Rows from block 7 of the image encoder of a small contrastive image-text model, named by matrix and row number. Rows with one number belong to one channel. Each number is 128 + 24 x the weight over its row's rms, rounded and kept within 0 to 255. All counts start at 0.
After each channel's rows are labels from the 100 images, of 14976, where the channel reaches its highest value: "strongest on" is what is common among them; "colour at peak" is the nearest of a few named colours to the mean colour under the peak. Only what is clearly more common there than usual is listed. The data: views of escape-time and Newton fractals. In brackets: how many of the 100.
# convs0: expand pointwise conv (encoder.blocks.7.convs.0.weight, 144x48x1x1), inputs 0-47
# convs1: depthwise 3x3 conv (encoder.blocks.7.convs.1.weight, 144x1x3x3), a 3x3 kernel
# convs2: project pointwise conv (encoder.blocks.7.convs.2.weight, 48x144x1x1, transposed), outputs 0-47

convs0.142 [112 123 166 126 141 100 157 113 157 101 120 112 152 123  97 167  98 140  93 147 140 146 152 147 124 152 161 177  92 119 134 135 141 118  72 160 117 175 143 121 114 144 132 137 121 143  95 147]
convs1.142 [ 91  99 127  97 116  95 138 105 114]
convs2.142 [139  96 118 153 135 125 124  89  94 122 153 138  93 145 140 119 117 119 151 148  91 122 127 102 152 129 128 129 151 154 169 160 121 159 172 161 127  75 113 121 146 162  95 172 141 124 148 100]
strongest on: Newton basins of five roots (65); pastel (42)
colour at peak: pink (33)

convs0.112 [118 102 164 112 147 101 165 115 103 138 121 122 143 126 116 181 123 166  94 161 113 145 130 140 142 128 155 169  99 106 138 145 147 104  94 148 111 188 149 143 127 132 105 135 122 132  94 159]
convs1.112 [146 135 145 133 105 107 123  82  91]
convs2.112 [135  94  96 133 144 148 141 115 127 143 142 137 115 143 133 140 117 130 142 145 169 116 143  63 151  87 125 162 162 146 141 143 123 179 162 162 141 110 128 121 158 156 172 167 125 109 131 110]
strongest on: tricorn (59); pastel (44)
colour at peak: pink (31)

convs0.128 [118 103 175 107  94  95 128 113 121 136 139 142 138  96 111 175 110 124 112 165 120 148 118 134 144 129 168 129 115 118 171 130 151  95 104 173 117 184 118 131 147 133 123 137 126 135 122 185]
convs1.128 [133 143 143 138 106 153 139 156 179]
convs2.128 [112 139 174 111 134 119 114 145  79 163 143 127 119 138 146 138 138 122 148 117  97 111 108 134 137 163 125  51  89 154 123 118 143  74 133 109 119 164 109 151 146  99 112 138 138 119 114 139]
strongest on: Julia set (46); pastel (43)
colour at peak: pink (28)

convs0.114 [149 128 115 141 104 140  58 139  94 140 132 118 139 107 128 115 156 124 124 148 124 131 125 105 152 124 113  70 142 171  83 124 131 179 133 103 141 121 113 161 109 140 111 177 145 148 127 142]
convs1.114 [122 111 152 113  99 124 174 115  97]
convs2.114 [ 92 156 182 131 153 124  94 112 126 130 122 100 113 137 137  90  91 115 114 123  87  94 104 143 155 126 155 124 128 111 114 136 187 138 123 160 146 119 159 117 101 128 166 159 147 132 141  99]
strongest on: Newton basins of three roots (64); grey (42)
colour at peak: grey (36)

convs0.38 [143 122  96 117 120 172 118 144 120 185 132 136 144 128 182 119 150 125 134 131 151 152 111  99 158  83  66  81 150 152 121 126 136 152 130 136 135 127 150 130 164 160 118 140 129 106 131 116]
convs1.38 [139 153 143 154 146 172 143 160 134]
convs2.38 [129 128 164 146 160 135 111 168 181 123 122  93 152 114 101 141 112 137 108  93 128 111 132 140  69 116 137 131 137 159  79 110 149 150 109 114 117 140 152 142 114 185 110 116 127 155 130 115]
strongest on: grey (92); Newton basins of five roots (33)
colour at peak: grey (46)

convs0.63 [142 137 104 146 160 138 103 130 124 143 144 114 138 139 119 126 158 145 147 140 157 138 104 156 144 167 114  79 143 175 107 114 149 191 118 114 123 100 129 115 108 185 119 162 112 161 116 143]
convs1.63 [125  96  92 136 148 108 142 118  87]
convs2.63 [ 83 186 150 116 132 103 167 127 136 129  95 134  87 117 113 122 101 119 162 134 113  95 156 131  87 148 128 134 106 122 124 124  75 129 110  88 110 117 128 114 106 116 137  94  93 150 111 141]
strongest on: grey (87); Newton basins of three roots (32)
colour at peak: grey (49)

convs0.56 [170 100  72 103  95 144 119 103 113 129 145 168 100 143 140 110 132 121 168 148 130 105 105 113 129 129 129 113 110 137 124 125 133 107 144 129 153 109 111 123 176 178 142 131 114  62 127 119]
convs1.56 [134 110  92 118  86 126  99 104 112]
convs2.56 [163 111 100  99 108 156 132 113  84 141 150 163 115 126 172 126 122  96 146 163 140 152  93  85 168 112 114 106 134 129 163 118 162 126 180 144 127 141 147 108 154 139 143 129 146 107 138 132]
strongest on: dark (49)
colour at peak: black (71)

convs0.14 [135 115 136 105  81 129 138 164 119 168 150 124 162 108 163 113 110  97 110 143 159 117 121 102 126  70 101 122 122  86 127 116 139 132 128 145 130 129 145 130 160  97 171 112 174 134 143 161]
convs1.14 [137 102  86 167 146 112 136 121 106]
convs2.14 [ 57 138 113 158 129 132 118 106  90 118 122 132  67 137 169 120 151 147 118 130 117 149 122 122 115 130 121 128 147 134 173 174  86 128 176 132 109 119 138 118 112 105 137  98 116 117 138 109]
strongest on: dark (73); burning ship (47)
colour at peak: black (76)

convs0.127 [ 77 128 158 139 154  96 146 142 177  99 120  99 115 130  92 165 102 135  91 131 119 136 125 161 125 149 159 153 103 133 134 119 143 120  82 130 123 169 172 117 106 128 114 125 110 151  99 140]
convs1.127 [105  95 121 111 111  90 132  92 114]
convs2.127 [132 108 118 156 122 141 131  94  77 116 142 122  92 174 137 111 116 132 142 108  79 121 140 128 161 138 131 126 161 159 151 146 125 162 163 152 111  89 124 124 109 145  90 176 160 127 145 112]
strongest on: Newton basins of five roots (50); pastel (39)
colour at peak: pink (32)

convs0.19 [170 112  96 138 110 126 128 115 134 145 123 173  77 144 139 103 121 127 147 120 134  60 132 127 145 111 107  90 125 116 118 118 121 102 149 139 158 102  91 121 184 150 132 124 140  90 130 102]
convs1.19 [156 164 125 112 131 103 129 175 125]
convs2.19 [126 156 151 128 159 111 180 111  95 103 110 120 138 125 112 142 133 109  89  99 133  94 166 126 142 132 167 157 127 148 134 152 127 160  92 141 142  68 161 148 115 156 112 134 124 159 124 106]
strongest on: warm (98)
colour at peak: brown (58)

convs0.48 [124 121 153 117 121  90 139 112 117  99 135 150 209 138 125 163 120 132 120 165 110 135 160 141 130 119 119 156 115 110 128 128 129 117 107 182  98 172 148 146 121 133 126 171 159 109 109 152]
convs1.48 [131 125 124 153  93 165 113 160 102]
convs2.48 [104 147 163 106 127 115 142 158  93 167 125 132 106 140 160 151 104 113 136 122 116 132 106 121 134 134 107  96 114 104 126 100 148  90 165 163 132 185 159 128 128  68  98 134 143 120 110 146]
strongest on: Julia set (43); pastel (43)
colour at peak: grey (38)

convs0.45 [123 143 118 154 106 141 104 119 144 122 123 101 117 175 115 103 139 121 171 126 121  74 125 121 157 157 136 116 141 137 109 123 118 133 123  83 138  76  75 109 121 146 132 107 149  95 181 142]
convs1.45 [160 100 120 132 135 145  98 103 166]
convs2.45 [175 114 136 129 140 125 136 153 146 146 147 131 176 102 115  57 115 127 125  98 131 109 127 149 123  94 116 132 105 128 130  62 167 130 149 140 151 102 158 132 121 163 109 119 122 118 142  99]
strongest on: pastel (42); vivid (39)
colour at peak: pink (29)

convs0.92 [ 80 122 176 124 112 108 143 142 141 129 127 133 165  89 117 160 120 134 110 138 126 168 104 142 115 142 174 137 108 124 150  99 120 120  85 159 112 180 148 107 118 124 157 123 143 148 103 163]
convs1.92 [117  89 142 102 119 123 155 100 160]
convs2.92 [118 119 139 118 118 134 113 117  81 127 163 129 103 161 164 123 133 139 175 118 131 136 108  99 154 130 107  90 119 185 142 115 164  88 150 121 124 159  96 154 144 111 107 125 163  96 156 138]
strongest on: pastel (36); cubic Julia set (31)
colour at peak: pink (27)

convs0.97 [103 114 135 151 162 109 162  97 126 115 109 120 107 150  96 135 138 117 110 125  71 141 160 154 123 145 146 153 113 140 111 157 124 107 124 159 131 131 137 139  91 115  69 126 103 184 101 107]
convs1.97 [150 128  79 108 153 138 129  97 140]
convs2.97 [154 123 142 102 103 164 115 153 128 149 152 131 146  74 170 120 125 129 159 118 150 128 109  90 141 117 186  92 115 138 114 136 144 119 112 119 137 106  85 141 174 153 141 142 157 105 137 150]
strongest on: pastel (39)
colour at peak: grey (38)

convs0.40 [105 157 123 125  89 131 120 161  97 158 133 120 128 128 161 103 145 129 109 131 117 151 117 123 146  96 117  96 161 103 124 124 141 139 132 140  90 144 161  98 117  76 138 140 191 137 149 178]
convs1.40 [119 147 132  90 125 162 110  87 135]
convs2.40 [ 88 162 125 141 100 140 156 128 144 131 103 123 117 146 169  98 111 135 141 129 105 138 130 101 124 116 133 117 160 105 158 135 102 129 148 138  62 129 170  89 135  84 144 114 153 136 154 168]
strongest on: dark (100); burning ship (27)
colour at peak: black (75)

convs0.29 [ 90 120 135  95 111  99 144 130 142 160 136 141 140 127 148 148 123  83 130 159 162 122 106 109 146 104 151 152 104 106 137 158 143 102 139 160 131 135 153  88 160 132 202 119 121  99 120 143]
convs1.29 [122  94 137 148 148 112 133  88  91]
convs2.29 [123 151 153 135 122 143 106 124  83 123 151 106 158 177 114 139 155 134 161 112  76 138 125 164 127 145 140 127 144 155 110 142 102 185 166 142 144 111  97 132 122 118 119 184 133 113 127 135]
strongest on: Mandelbrot set (46); vivid (42)
colour at peak: grey (36)

convs0.61 [167 120 107  97 100 157 123 125 137 118 146 140 117 118 142 114  73 122 151 118 161 138 115 146 100 118  76 115 132 129 166  95  98 140 171 119 135 134 135  83 144 149 164  97 140 103 161 128]
convs1.61 [121  97 136 125  77 102 137 104 116]
convs2.61 [137 156 112 132 125 138 122 124 123 104 130 151 129 149 133 140 113 146 182 124 123 106 132 121 137 100  80 124 134 139 139 148  59 157 158 129 142 121  83 127 127  48 123 126 142 125 164 127]
strongest on: tricorn (59); grey (34)
colour at peak: black (95)

convs0.71 [115 144 113 149 152 106 164 109 127 108 123 130  66 166 111 119 134 120 126 117  62 124 166 157 103 175 134 139 153 136 138 138  73 108 142 136 136 123 115 121 108 121 120 124  98 152 128  95]
convs1.71 [150  85 155 142 135 100 101 145 135]
convs2.71 [146  99 157 106 110 148 143 198 154 106 155 157 187  81 136 131  86 137 137 129 165 145 109 136 131  87 122 136 125 118 116 119 150 132 115 113 127 148 131 157 129 137 160 137 162 115 128 134]
strongest on: dark (35); Mandelbrot set (29)
colour at peak: black (80)

convs0.31 [178 126 110 134  87 145  91  78  71 137 133 146 141 122 144 136 140 130 156 128 140 121 119 116 145 132 145  99 111 173 126 137 126 133 139 134 172 103 107 161 152 183 110 154 102 117 127 136]
convs1.31 [161 120 137 119  74 102 138 136 141]
convs2.31 [178 144  94 133 120 136 130  98  95 158 131 155 104 135 145  79 104  83 135 141 126 105 113 116 158 104  86 113 145 141 130 160 139 139 190 148 152 117 148 142 154 129 127 139 135 133 151 101]
strongest on: pastel (38); tricorn (31)
colour at peak: grey (44)

convs0.51 [ 77 143 169 134  93 107 122 118 116 117 119 110 147 132  96 165 164 163  70 131 108 136 111 141 120 150 174 136 121 110 101 163 132 134  86 122 111 130 122 116 130  85 104 148 139 139 126 155]
convs1.51 [ 84 135  93 138 119 123  91 121 109]
convs2.51 [ 92 105 168 103 124  87 157 142 137 147 156 118 125 113 126 168 123 154  93 142 107 127 136 135 113 179 163 123 106  89 123 130 139 109  71 142  99 164 160 123 129 148 123 147 129 141 126 155]
strongest on: Newton basins of five roots (43); pastel (40)
colour at peak: pink (29)

convs0.44 [143 100 122 119 133 131 152 118 129  56 137 150 145 134 137 139  85 149 149 115 110 115 138 140  95 123 119 157 121  95 157 106 100  65 134 119 115 151  89 149 142 127 130  97 165  95 139 120]
convs1.44 [128 116  87 156 124 107 170 146 128]
convs2.44 [ 49 131 178 108 127 109 135 153 149 134 128 117 109 145 108 176 134 136 151 143 132 148 134 103 148 150 158 110 112 143 115 166 137 132  90 146 127 166 123 141 107 134 144 168 109 126 111 160]
strongest on: tricorn (73); burning ship (27)
colour at peak: black (65)

convs0.43 [137  94 131  95 129 106 131 138 137 181 127 167 142 115 144 135 141 126 112 164 181 130 113 129 153  68  99 149  94 111 136 136 172 124 117 166 127 128 158 114 168 120 137 103 121 137 103 122]
convs1.43 [ 99  94 114 128 142 155 119 133 173]
convs2.43 [114 133 116 133 153 114 143 138 106 148 123 111  49 151 146 106 126 103 143 110 158  70 131 125 114 108 107  87 121 131 143 173 118 118 133  90 116 109 112 127 155 124 112  91 116 105 115  94]
strongest on: warm (67); burning ship (27)
colour at peak: brown (62)

convs0.57 [150  94 123  54 129 128 134 130 116 159 149 165 129 111 149 130 119  98 141 148 147 122 107  83 153 116  91 133 118 127 129 158 149 127 133 149 176 135 138 170 180 140 142 153 118 121 129 108]
convs1.57 [147 136  85 135 154 126  91 150 146]
convs2.57 [157 123 120  98 126 137 144 129 108 148 139 181 118  77 156  86 129 129 136 134 133 124 136 105 106  82  90 132 105 114 158 127  97 124 170 115 127 124 140 141 150 132 109  55 127 110 134 112]
strongest on: burning ship (34)
colour at peak: brown (54)

convs0.25 [147 130  84 122 144 160 135 125 116 102 137 134 161 112 160 160 103  99 138 119 123 164 114 123  96 164 124  97 107 169 179 142 144 135 114 104 154 149 137 129 116 179 123 108 106 134  85 150]
convs1.25 [118  87 140 101 108  98 124  96 115]
convs2.25 [ 83 163 187 122 134  92 104 163 127 155 119 132 135 115  98 102 120 124 118 100 108 101 118 131 139 124 139 120 135  94  85 151 109 152 121 115 123 120 130 129 117  45 115 141 145 121 130 125]
strongest on: grey (64); Mandelbrot set (30)
colour at peak: black (93)

convs0.109 [116 146 132 178 129 118 128 107 108  95 115 106  93 146  97 106 170 147 106 116  85 121 154 161 104 131 127 138 163 151 131 121  71 146 130 123  92  98 115 136 102 105  89 115 133 158 141 133]
convs1.109 [ 97 131 157 146 156 143 147 110  92]
convs2.109 [121 133 142 141 174  95 114 128 152 121 170 154 138 151 108 151  96  91 141 135 133 102 128 121 128 109 111 139  92 136 149 154 144 153 133 160 199 125 141 140 130 131 145 143  78 121 104  88]
strongest on: Mandelbrot set (31); tricorn (29)
colour at peak: black (100)

convs0.52 [144  91 107 106 153 134 165 122 119 143 147 184 112 118 172 110  85  90 153  85 128 121 121 117 127 128 111 138 121 133 147  94 105  92 175 123 164 119 100 131 149 128 140 102 134 124 121  96]
convs1.52 [129 104 136 151  82 153 148 109 105]
convs2.52 [ 96 117 116 145 100 128 126 105 149 123 133 152 104 144 125 147 126 149 170 107 139 127 182 106 130 108 145 160 172 136 131 144  72 155 122 138 147 106  91 133 126 114 191 147 131 110 146 158]
strongest on: tricorn (61); grey (32)
colour at peak: black (81)

convs0.0 [119 146 141 159 136 154 117 121 172  69 122  87 143 160 116 113 158 141 155  95  90 108 128 149 117 154 140 129 138 140 112 115  80 138 150  88 125 102 107 155  99 133 134 110 127 115 163 100]
convs1.0 [104  87 112 106 144 150 156 153 137]
convs2.0 [ 94  86 123  97 149  98 151 118 105 177 112 138 128 112 134 162 117  92 106 130 140 125 138 115 137 111 121 135 100  89 143 160 114 128 129 183 129 163 148 124 154 103 128 127  84 141  81 118]
strongest on: vivid (55); Mandelbrot set (53)
colour at peak: black (100)

convs0.137 [118 142 119 158 134 140 105 113 123  93 106 104  90 158 109 111 170 149 128  99 101 120 143 148  94 136 132 126 158 150 139 172  90 139 143 100  95  98 129 149 120  97 104  87 133 144 158  89]
convs1.137 [131 155 120 147 191 133 132 132 121]
convs2.137 [123 130 152 119 140  72 144 102 117 115 142 134 122 153  89 182  95 100 105 132 122 112 119 148 152 158 134 141  83  95 134 140 112 111 136 130 151 151 139 116 151 130 118 111  64 138  86 115]
strongest on: vivid (77); Mandelbrot set (65)
colour at peak: black (100)

convs0.59 [158  89 126 116  89 127 111 125  97 127 153 153 140  97 120 142 119 146 135 152 130 131  99 132 134 113 159 115 100 150 165  75 181 107  95 157 133 172 119 140 152 169 132 108 142 111 121 152]
convs1.59 [133 117  94 107  98 102 144 146 164]
convs2.59 [131  93 135  85 135 124 120 130  79 162 177 138 120 119 164 137 137 123 124 143 140 117 119 110 168 101 103  81  91 165 152 176 151  98 130 124 102 138 129 160 139 142 127 116 119 103 112 110]
strongest on: pastel (46); cubic Julia set (29)
colour at peak: pink (29)

convs0.23 [137 108 127 108  84 106 158 134 116 144 158 151 121  82 119 146 107 130 128 171 155 137  83 112 132  85 128 122 120 131 172  86 140 112 129 142 103 165 132 120 158 140 152  92 104 114 136 166]
convs1.23 [161  97 129 114 113 132  82 151 126]
convs2.23 [115 116 190  97 122 131 117 135  72 134 175 143 146 130 122 165  91 117 141 152 125 121  92 142 164 110 141 113 104 140 140 131 181 156 108 149 131 159 127 150 127 152 130 158 150 106 121 133]
strongest on: tricorn (28)
colour at peak: black (59)

convs0.94 [106 134 137 133 124 134 150 183 124 138 167 118 142 139 122 119 150 146 119 172 151 136  96 121 147  75  96  98 126  97 131 102 134 152 110 126  96 130 143 116 124  96  95 112 147 127 189 165]
convs1.94 [ 99 118 104 127 175 131  95 125 107]
convs2.94 [105 142 145 111 127 138 132 124 106 181 132 115 116 127 150 105 178 182 133 170 123 134  73 123 138 100 107 128 136 109 102  90 140 130 118 139 110 157 161 109 134  83 110 109 127 114 168 132]
strongest on: dark (80)
colour at peak: black (77)

convs0.116 [116 147 136 162 154 137 149 120 110 112 115  96 101 168 116 110 112 115 117 107  76 125 147 152 112 116 110 108 183 138 143 141  77 131 132 106 141  96 135 128 129 110  75 137 105 175 137 108]
convs1.116 [146 159 151 146 120 165 145 139 163]
convs2.116 [156 122  97 118 126 114 151  83 129 140 170 141 107 141 135 126 107  88 131 149 107 131 101 148 162 142 133 146 146 127 176 110 152 117 121 115 165 114  92  77 170 163 126 116 120  92 156 129]
strongest on: vivid (56); burning ship (38)
colour at peak: black (100)

convs0.123 [130 117 129 108 139 129 107  89  89 163 170 132 142 124 143 136 135 102 122 150 130 117 103 105 210 130 134 135 116 131 126 164 171 168 130 155 157 113 105 134 156 144 106 170 136 120 125 128]
convs1.123 [ 89 120 126 129 170 123 135 120  87]
convs2.123 [122 164 133 141 136 127 129 131 139  90  93 118 141 140  90 126  86 145  92 122 134 134 153 178  92 132 150 165 160 112 155  84  92 128 101 119  92 145 137 108  87 129 162 126 146 145 124 136]
strongest on: grey (42); tricorn (31)
colour at peak: grey (38)

convs0.121 [ 99 110 145 112 170 109 151 142 124 150 153 145 155  98 116 163 104 121 127 151 158 127  75 115 146 111 147 142  93 108 151 149 160 101 115 140 160 160 158 128 135 132 128 132  66 133 110 103]
convs1.121 [154 175 141 154 130 134 151 136 100]
convs2.121 [130 118 127 120 140 169 117 133  96 175 142 138 119 116 167 129 176 118 159 113  83 162 110 126 105 170 148  78 114 155 125 121 104 110 143  82 152 124  85 144 138 124 109 121 122 107 136 123]
strongest on: pastel (58); tricorn (45)
colour at peak: pink (28)

convs0.12 [102 149 167 149 138 102 119 135 159 108  96 110 122 132 116 144 141 170  94 136 116 129 150 172 114 186 158 139 158 113 122 129 105 122 101 119  86 134 122 103 106  96 105 153 140 172 115 145]
convs1.12 [121  90 100  98  94 114 122 126 152]
convs2.12 [157 129 111 141 121 113 109 130  81 136 157 159 142 134 137 115 146 142 121 151 128 103 129 112 126  71  95  99 114 142  89 181 140 165 166 172 126  92 153 132 131 147 138 169 134 130 130 116]
strongest on: Newton basins of five roots (76); pastel (35)
colour at peak: pink (25)

convs0.140 [165 123  88 129 132 140 112 127  91 157 156 150 124 132 142  80 154 115 154 115 120 143 130 104 151 125  82  65 134 147 133 123 112 190 158 135 149  98 126 106 143 138 117 149 119 135 147 114]
convs1.140 [149 140 153 105  93 113 155 146 158]
convs2.140 [ 99 149 129 165 131 129  98 126 166 169 117 105 102 150 128  88 151 105 149 100 110 104 119 107 136 186 137 121 149 133 103 106 120 143 135  97 157  65 111 154 116 102 128 141 108 117 138 131]
strongest on: grey (99); Newton basins of three roots (31)
colour at peak: grey (48)